Weights of a small multi-label audio tagger.
Model: 0.538M parameters, log mel input, arch tdnn, norm groupnorm, activation gelu, depths [9].
Training: adamw at rate 0.0023, 40000 steps, batches of 128.
Data: trained on phrases spoken by 400 fixed synthetic voices, 39062 training examples, 131.1 epochs.
Rows from block 2, named by matrix and row number. Each number is 500 + 50 x the weight over its row's rms, rounded and kept within 0 to 999. All counts start at 0. Numbers have three digits each. After the name is the row's rms in percent of the matrix's.
# conv: width-5 conv, dilation 2 (model.blocks.2.conv.weight, 128x128x5, standardized in use), inputs 52-64, a 5 kernel for each
conv.0 101:316476469504513497421467511445555561512540506578476488512495462417394444417504524538544523563569618523522474479553482485554421473492544436450548540511464393514569443478491544525561486587514539528
conv.1 101:498534471481460419456491547555565533513556539511479449481483508540536489480493534492509507520390359423513451492413495541506523447455505441472464580453482554542516491419357449542544491463511563565
conv.2 098:432393468452505511493510440492532516530548552537481507475466539519536515425609502511542559565569436504486422490556477499449483493604534304423468507531315461548519495453553496404349501458423488547
conv.3 102:470479483501569474584547435490486501540485569521535518523480435508520450475426480521569602379427614488577540468558530498507491406487501437438418517552469553512506455479465485521549419453514470484
conv.4 095:550472465476524499418376500516461480485461427521569587596536467562553501522472523499485558596551478412507386390507507511516456541424446516394422525603515497608507470498491552508547466457477560481
conv.5 103:576498460448397534516493496447474499545551489509492517522539433422452551572480473506465477412551432522545488534509509546505509594558493577470467440415453448418495467530554482523505480505545432483
conv.6 101:527556496520464493561483509469487563546554572523523490474483494517469493537497451498530544494477453526638427562541525551555465512494448581512479469407492504416501497579551501515554462463481488496
conv.7 097:554573545499531605560542501470481485453468504476549548472395447410396439562446452418404415471484460523524329392462437453378407341369516396502563564561544538556527445491506495467466467503560556489
conv.8 101:498540538438428517541617405528532458452431578467509556499450600512466479448559543452482543519528487502448483529529513509532475435452530534461535567473478487545567473496532555467427525469449459547
conv.9 101:511492392501558467476566533502492457520493497451533548506473475492493455434472410445429485577555491479480555523492518569503500470344440476419460464510450502546522544452550528495476512424513530515
conv.10 103:571524530605408409571470468489518457313518531475457370469444449502518542575470505550492507558500526543490547458454462488494543563564519581452493475535520534489487474445520490508513580508532499500
conv.11 096:491474572558508487613566479492504519522530567508511437450525498469473547557517546508454491539483521544524490517572468477494314263317369441477463477509482538482451498508462446487470513426457455531
conv.12 101:575451377450538514581543520449489483417491491507458502512535462529484564485542362308568578526392386533505455480450565542563589539442473457508519500476480507549489480462574522447466502412398445604
conv.13 101:526461492468495481475412514513541507495539503592523494489494505597563482551505429442477492488559604572451381487499456414518472532483540543596565532521464515523502485456494490485522533488507504534
conv.14 102:513523518392476581564465477510438409431493477378478566583528520535457394421580500439480503474559533476357458497551517454573462531458477520529497501442399430562571547411413527526539400537477548559
conv.15 102:509479463505491493520525501590487471485469507437510490444521558527525499531478507476490599439560496581521538476459520560513515455404352482482485587520597534475478497544456452524544610551500396416
conv.16 100:468523484522521547378456617557519528528488433405491467518522548518502549494561488528556556503588458451498465334329506629520458484505532510441471507448468368403471448503551533511482616528481461542
conv.17 102:512544519547490551544537479467550476409499480462422459540512463512463478501352412566488536474584602403488490508513467533499509484427529529503569479441544457479467520549542560457429482537538552526
conv.18 102:495549509455526448573536488571510514536479550453431474506529472482537503485461507581434524493467547486515454481526570529502499495475467451470436483579567566500442367459514513496476451495566379481
conv.19 097:561576488481471470539417543490437529474531462503519491493483422485555482564514540442462519454526451539550544437349371483538487477455446475456531447412566500438430530464486443441484546595516474456
conv.20 102:522563508554467548559506444478487531536496498457454422498482546594497497511481576507513587484558491452608439488508539505535517554457422537532476462396484452416501552524510522480476469536578682577
conv.21 100:606566528564425454502433430507476478478463495443366424435511537475443446420543556551484489577483432430609517498485552554565468506549461500558574571551502419479473401458475538514543547507535538476
conv.22 100:494470512535629493521489536513505416442521586443526522439512536541484527572454447492468361398452554470645399518541486538413502588485444548512433489501474513476483546473524513476458581403512617571
conv.23 098:534605551493525511607583394467457508520513471477518548456500448513488525548490626571536520515551484494491505501525523486517477525544488503474505396414507472535513478470459450541509426438588560572
conv.24 102:488470538518560464542496540466559437489497462533444471480511462481429454533495481500549518498581499450506426472577520404517531572557493413449478512409558292324374455508527560492496486473547551512
conv.25 104:489514465496530507463512480402495496516533475538523505377502444441429441439527492461564568523532556450490505469450533497559532521503546508526508531478481531499395456443520533444582459605519533518
conv.26 100:481538538502526551441534557550526470458455460539547474350398422429466466504373338458544568548537472544488479542521580508554442485542447448492503523543491535503411479525483530436520454584505485524
conv.27 093:522498529530553425437535548529492470506537518441422526427497481470485544538501541554567559550590555495530496502511568510544507531510544484501509539552515540489443491510479506487548513484512476439
conv.28 101:517496460500451537547511527391439558520473518491428450521457387497585507527516537551520455527547342464462564573496478469368450521511528524497522490471565485504503505522517483454400458413460459557
conv.29 097:510479519494552555497459512541502454476478520409422439453456464530589567490530484487529464523460522530427468466450449457485411389417498412432492499548471555463449530506529577518508510478454636513
conv.30 103:484510549495542423462623577549474543468552419444487520486468391452577594598501517440446474561481491486550487464510452526478483537536481570431461537630497480570548524482396531551467493593437493472
conv.31 097:497539520485373338462609508497369466512570505549562520504455431474483471476513532554543541576580445547497585489495487507460544463543480572498507423457456508450422491491474476425463548436445536516
conv.32 101:557487445532548570589461483493521506474486528468488416363440463534556513541484491475451438555565480546495591523450466435503506473494459528530509553569591533549519503501483507490478418508604565555
conv.33 095:527535522436537501448489544521491507502542556436479374472583558508534418443571499500442409496549619506338525415544482463463495539500462539507500522568500487477538536567524459494500558532464552496
conv.34 101:565536458439457531533448490499429461541476574434481532500528454486498505463575534448390471460592493527467538489383496441556434613536522576518528540519555527492526481476510525561569564491541539487
conv.35 100:508511497491489400454578478560554539477514493529576477552479525457513494494450430531565536489449503491431443427476420392545540576517530479546523434467612541444418438512552579452431577496492515489
conv.36 098:581491498521481449434603522545482479538544593522517519481594492411424325309564539528517482567509516466434531494432486512563587539551597457452491560556397425413525562444485483541581476536569435388
conv.37 102:524485497465524501506489576525555542521466512571524473407509468490523529557427562587536542517561498580539490553552543357577568478487544525501485473410572523460381458454446364491532424478545501543
conv.38 102:458480521533479499507534451467506489526484439505485526507390370460564559530533600510479509554526546611496549511381468389487526522500524392390531493534520480475472494512463456571438592553451490458
conv.39 101:561455506504528519447462515549430386436474512467541576528455516498486458442421540431584583437485528429511425440564505452497528492533452516508536409354472481536493496560536530487393483488548418554
conv.40 100:501534528534469528510471475517466506560560504449515420497510521594504419471482500450537522525429537535462521479483528462522514451448497552569555520510508498437476541470455536454508432444551566555
conv.41 103:497418489467511511498407593521555576560463398462490493488475491433472509552481478431527537544502623496514523470380372501578472477455519503487454491533545524458469526442518515468501438500574520476
conv.42 097:452454522631566457475476446526532568472513473449416420470434410479531510433513476461583475476479525515496479443495460482511586539539546436500518503536402455520608479536441488528467611545494422508
conv.43 099:418506483556433575486495500542485429377497536539464452455519416497600509566507604534469563508439546527520510442439435497556508564568558516586425483478451544548471456460533550533496522431504503449
conv.44 101:513556471522547474471535568519524522520505484470452478508517483495493564576446449563482435526422539632502455521494471510517583504505509402514512478445566466433494488520461512514550427461567598484
conv.45 102:387544459469597443465575388354466453458461521501536485504468522546510488496527555556496434524541490524499507504473412489492487553558583471497579602543432559538433454451476470528493497545544504493
conv.46 099:531533515443477446510487532637438447502616539449417384508491482496457478449528557510520563394432531608591415410454542513548481454485558512543545513441578528530488340397421455508481552512498446488
conv.47 100:542533477500512499506487581474537497458525500489540437499528469526500521472546553582562453461630462405482551579541463449535473576546465470502483403421564428470470421456510502537477555481444615438
conv.48 097:535494526543443498459568437432523542562516480512346375464462494511468538524534553554479528611533505462561499466423502539526566496580582559495504528529422519528528533492399499592587495508518448484
conv.49 101:421508518522434495447467567534536532492482543557507521563479464464492447479534500417502481405443507515519495514474353448515542569533441459428424450479434427513558554522479537503478539469420456443
conv.50 103:360419463535464560555511487512546525541500434521559450482480433577530520512500486465454572584459523550492454496566492492465521487524493527519584542465422418520554526528497518498476529440431455527
conv.51 100:482456471430526580601504413467503558569536520528524508484456470455464565548488552534467450516497485504532497549527462410492519524454522479488529565491492462489477415529504460480436475474530516578
conv.52 099:412340468446504436517451453456492453542533518527496454486528509427500552457504499521464526455531496531411430454472545543578535558464508467481560559540500404478486481384473518464512507486528475498
conv.53 101:529507493558487473511471491501447438470468481470462490494430532594530594469405414474584473520425564573464428433536539559518422444519534545579525561423480464368439417524540490524515427511508580613
conv.54 095:501464471461568391419467528502434531573503488440502485474407407539425447521533502470479530415454497430506487432343432396512504477487612495404495555582491534468471519469516488519506546491582471402
conv.55 100:495580606552515538549566445523571467525493512405444493510478460528506419470586423478490425504442506548507497482490440503523500455455522418513555522556476438575505466563494533487558523546484560451
conv.56 096:513516527490417496479472519564532526496511545559517499470505479538490417497526505529470435506498516544493433512544484537471505491585604529563523487505380480468542550470453386431493546554500475428
conv.57 097:507541520508554517494449478506437507529492550340453465517641479528486583539522515522509521459557466439448519530480476506513504630474474607555528523501508527468446465508502467481493449501490503514
conv.58 101:526501545440465458499557569486520519533520438497507555483486486497499407479496473429512429595519567551506547527540492401467511546419494459453451523457529427524525482514521454526590417432549602485
conv.59 095:506488485459526487418513609572482534508507481449517509475432478474402487460557554536532504531497449484499466397399537481509499492539461476513552512493486482573491517503549426325355583505426410499
conv.60 102:437477465592482492433559556548577476502551451483402473553529482509509476479399466551505508499402546572534510553461478494525508583475527516544559482531425498490489519503529532464553469504534488369
conv.61 100:511556500516507594470472528496504488460500566436477459526510518519487508527413433452564494551565470493487569517529480513521476488567491491512550416408476454439496516455451417480451528495502514499
conv.62 100:529523502408459601484488437484490451484465483544322411457516484553584568531472479500481512551508492500504456455478530481428486506548409373442518522499562517481517515511476549464446561517491536579
conv.63 099:478444548484452418516489462541478528572501483472524479385463600507471516546415580500491479612513493540523353471474579553430377403631546439439555544495462527548498525490512539594499451511489555538
conv.64 100:474567539456441391480444426557572522432502461505552433444496456446420485486414512457550545525583518501537484532535521470441524587559471542491537545462468479406406513453417447431538421485562529478
conv.65 098:481418358427570454561465574521507496419475510522512504516498517496497499547445423527494520595508426462523553538571542491489468422487540518451490481483436465502504514574485468518437452463456454478
conv.66 101:406453520585489511567603506464475477506486517459410520485530501414480536542546550537410377504506539536386498527542506573472463508518539512480500495468539374493571611462473503511415539565466471444
conv.67 099:499505545469455504494509446460423458567571601451480588581549583519562519456555489455508611481484472499568492501460418435534564452496518495513517467401510454507544497512462547525425456432468482536
conv.68 102:500483477507479515559544519449504520534469462490490456540548479454447461501564502527478513577547494506571460475475523509528493539451472497499456521488523503496524548422472422517579537488441469460
conv.69 099:544526448494538620567470446563438480494509522523558562529491511523512514519365349312428498498504437489506493459427427442506459496495472575489464502607438554616536484524417456493508518489493548513
conv.70 103:476488456511594479483558487480420464498479495401483523526522619568501561603501483535556494432564521517555443552503509500478476562476530514528488513488387493505490514465489483505479508476548547530
conv.71 102:456471506521536539546483456489514494450496466512467439437557517507549493431475551566495512594622570483475490533528508499596508447474494571528527535491518470481466511498425344445507432356393529571
conv.72 100:495521481363426452474502594581427502413398494416494351317456537505518444448420455446393454513528407451499458406418511491488542561495543470466462467523491428538519589441502545522521579550548533524
conv.73 097:461536528383397618462512506486419528615442503354575592441455484551527508450418528564509538502491412593558497433465562512473511521489577465532470472488545456530540459486598514426476536379441458543
conv.74 100:574518439422387442547553511518482369482571548445470560590541456539556536490556515449481618493479492473527500492504512479474495488530561519604526542454494476464504477402438474538517461449391479491
conv.75 100:465567553472445514481472487472487497508525530545583549477355452489549583550580454434358565553500443511546528507529481457527491488475430477550571541554399463520487489522469495557551514472466489514
conv.76 098:487415419515461608590476350500591516482546530568541505514538519517553563578534487484481558579485557516502552544531399384555495513543410578491503532599484527584544505520474408490548632443410520522
conv.77 102:458456505510488533610583435425566527429455517551541513486476614474397410498473507512511507517493446470409588603539480457494424478536531386468501474426519456495514556478524435460480437579544528518
conv.78 099:541548477491558437358472531529576520434405416531513547510464451515493553649477480522478507472603561471534466491445375416535594449484533509518494511463483543505474520511520425426454590589568551429
conv.79 100:488387448475469473435527502479491616458468523481577475438471537404434482520457455392467563464569577444405502475520439429468438467466447574506514486454488513494455354541469488480450450442505551512
conv.80 098:515502488475558425530552568466512508479326379390528507479525466534571493434461454513483486388490500523526531494498470422483543489472413517543476472339445490527551574541565472568498572515525571565
conv.81 102:563466511483444574532475510462497435470535566371377382477506527497494472389590535419528581448446543535460523428514587520483374427554530517469457433444469553520505553546519540547487430497499422525
conv.82 100:535553525526471496512480533468526503555539529476471471557533512558544529479500499424470414554584553544518481455461549570493557589463499404506504458546372442488550617516416475438429551611497448362
conv.83 101:505521471449497509560544505532523512538441509511539512446493375460524539568543453445524459487459534525487372501483468459485528467489507564542488486569529555508530546491344334423503462535471428594
conv.84 097:467489513507462500414453463483498407284392398472555534476536543460527474465531514494499426470531550520556463455437538572364435447535515576539508476538473420472444438568536515461487467594529501475
conv.85 101:459459551451526471527587536529554512416411514532528406523558534497509521520522520573463379456522593516427409468554389542520479491506537468441439474524493441563509420450405461469515410441623572501
conv.86 100:508450487483573601639583534529480530552477500524498481508549478537450394505427473481556618566543513490498501497494481556492525544463470593528522451413540499434472481435434411439496600444460461589
conv.87 101:416387374483491555566518504494519570468485445597515474448393562523483498601520578493476462488397479460455542473494559491395433437504541508589518505468543433446487520355424441462496484447498471490
conv.88 100:472421376423472454520481516537513445468479456515464560578531609574549521465490529558543571488476543525461480449521517538526445469469591393412474511510466458410398486557402441503507577408407405458
conv.89 101:474461518572508511466476531541491383465446491425295313353592542503490469395619552515427433593540528527507529520475489521504438532538546431519486476392606471456410456511489523358458457502478518546
conv.90 100:528521435448456550549521529602526501479534488519513489507540495530495535512554578472470537562434496528521568490465377496443452489591461440488532492418541534458459506464498514536489477443513471532
conv.91 102:452501534476559478481502482427567529515524446483490443493540455565556501548516499512462514428463521467557421483431472446471367518436473442500475480472517531541438406508544553530530463503449523531
conv.92 101:486519557449403559567511443481461481424463450543498408363420536501449445437512481516575624468553602575499439441513493496532505464515520438479472496504506438399482547555542379503499558448518545532
conv.93 098:559554491439487479417528498594397485514506601474518592453435597558485477505294494562594608343405575466504555607553474543517542509560458530472382498512561507504456457603502428489427553399536474540
conv.94 101:591575505500471549475529419491495556390462529567513297405549506419569533517536522508454505470532572518453488505469533467482496437499536416496527433394488536443471469555472468578533473500453509511
conv.95 095:465533514490493512406541482491436457476429443523528465466511460477480527486402492574550555481379453534581542467499540592545513479435471445468525533543499536538519495454463507539450572546523419432
conv.96 100:493507452475452438512441418465521551497401451405472491515489485494540553515481526509551494472503530549530539507364435525462453444534518448516507525550492471460527501437424423484491611492479431511
conv.97 098:522491488505469527513497573624563394480513512500401539516469524526479427421437471503479517501576508502440529441502574519568451434551521523485487454455507476393481486453403534544552532442497455532
conv.98 103:502462420525546467494498575581558503452471509562557442514548461488549535570539496487560503554473537429481520532473479511513567464507553482549560492526460461306393509499480506456493529522591620417
conv.99 100:416408453468557545622597492493467489452492521534516513510508547520462454497326391486559499459477480432492482446555501493423485515525572474502490533504564511521560458480489459586467542519525522485
conv.100 101:461510450510482560465580522471505514482422445430551582498453498498473496460490477479459533493435382524520509529476531443585535452520543588588568493513507519544543494483485488542569554569567542569
conv.101 098:506515496491465469391391414497506497508531524478546470496480534526523569537473470488461456600571543537453488462496501456596503498540553616537462482509508544483553511503503501546521573545556533563
conv.102 099:468551655552379435501510447505567521510515553401446470486469436474551557468497535518494478442424594514491457390451421387491493547493443537498470514600510479434489474538517490509397426451581533528
conv.103 100:563544509518457477587536501494439494518519492495428432454527482569524463422464513498493474486381462525581543576502336393470483479527511512437457555623465443454440455564522504481427507489579460471
conv.104 101:497558541513480425484460453508521423474407459352387354328407584564511502547430445418525625584527481401572501507448460545426460548472461492465522523523478573535517515424522506336385446543528487517
conv.105 094:580475544566511470525395454574511435455508300453446511571396478506451421521498462485468518467567427494522565539521454493566583452529433608631559511555440551518484519466509557449586467552549494511
conv.106 101:406446473362450443480519594655470521432493578497506484475514441496521551510483499508494448491531580475538528503490564600555479464475506572493432402457565499486494514501482486443484530560517456541
conv.107 095:572502527479557479425449411510481474496543542544533527532515566492540515521444383525508458552463502519503387360412532556496544530507520498498508604559519452479524397425400431448497540473508531541
conv.108 104:564551418464492464573541460462472469508496514498396521511553561534483470481528509426481505505549523432456505493464502494482484426587520555463514465413430457499533515515491509501518500480418491589
conv.109 099:533428493473487501560565541487464507530558523543499484508427544527562572528511492568524534466569570529551479519526473530553459492520461541527431439490527444474490527466442451439439502451460457483
conv.110 101:375462494524582603551547417400492520497446434390434459503443568552519504482436560499560525502504517590417511505460420415505579537504479495556520416418342403494587545431491526515440563559530475444
conv.111 100:464524511507432570486473545526562439448539544538464458537527592523402420441588489488434455531575356428580521532528513532520438410494558490469468478601535523515492479456481448432452547568505514513
conv.112 096:490470528475514526578478474427471515561468470556511514500512445500482514501451474498545469481561516545611533429487551532554468442333460527469450470564439462509520542389361407433420399386445434443
conv.113 100:499493552445499572525464581493509452472443449538469513458465424421458423366485442461495528464508569588575456486520503532590521471483447537532459438454552503481478437468451493517401404461449489622
conv.114 103:472484449397520547517588492521545606466440533520488510454471469440420455516512456511546548520532486544503548547491511530548531527500475549500475451443556541534535522506483446554506505523471442466
conv.115 101:438416529532534509538516514501446488558509455532531560475459467514476458540448402493573573549442480494479464501418428468503496511582522579527464582566505526492480441471548516520580442532591493457
conv.116 100:534540557381518499477353480463443478565569522449497444402463513484423429423520463490524563370529593496545498497479427472495496487543557508487496568555559485521548543498436475523447456467552492537
conv.117 104:551563519500417442507510453511530479494558443489414547508478528514521481531479503506534545444495427510524533506480436542477425519554424488563573537528510490532529480411377531543487577556550558432
conv.118 103:526558490479504485490563503542429413473501422498550494499524514478416458443485451480476515522589534498456494514551512446424416453496487484498536548505572549484487570457527496487551502393401511523
conv.119 099:579573551411424490506508513509431530547523565467442510381487507528492503516478519557518527497451509444463428546505519549537569642555503562533499492468490504562537514517460411420491474546473460477
conv.120 102:618565557506452482418550516463493438455521492514377443465472548477454535503430484531529480481416418545516485458436526597452495516487516329468469471491557541502498513464393454503534438423515518431
conv.121 101:449478510488520537536518463495491395382483476440359414528504502512507543440407409495531507530584506449523513474435487558425520591475486573405509632517474405460541551549553557485454475501485517588
conv.122 100:540441458465472549618558525476549475515477406487512541474400498458418449544471536499532617507450506548475508543515454416537501549533449595524467503544498506543496414471440458548534516515473527495
conv.123 101:392471498567462504453507541525394438550538593423451553529519371400491494516617551512559510513533501476458498569537541517615582395435590571577427416513518506463394420501556487484536547500470507479
conv.124 101:592500452468465424439545504504486488512536455408479492440479500481549557496621483489528470469493536500446417476508488565399465542589551522533494526572409497449435464407372496494489599442458495546
conv.125 097:543559567461418529523525488426539509559477442483502556510476479520541468446522587486437466543479509512501488513528509569381499525433474525479454482560477470448481477428291421361320444465484497454
conv.126 100:457486498509589545449448431402417477500468413499518462458510425486493439536520542484468438493495446480456519506462456521551506520535528412500513416478491513442520518447408477508477555459463507577
conv.127 107:416423412543585500550523538557524442457466481484488449462516508453424504518461577579496460513531531533555517445414432487487487515523505476472462501526506502489503537581506446509497466487501526465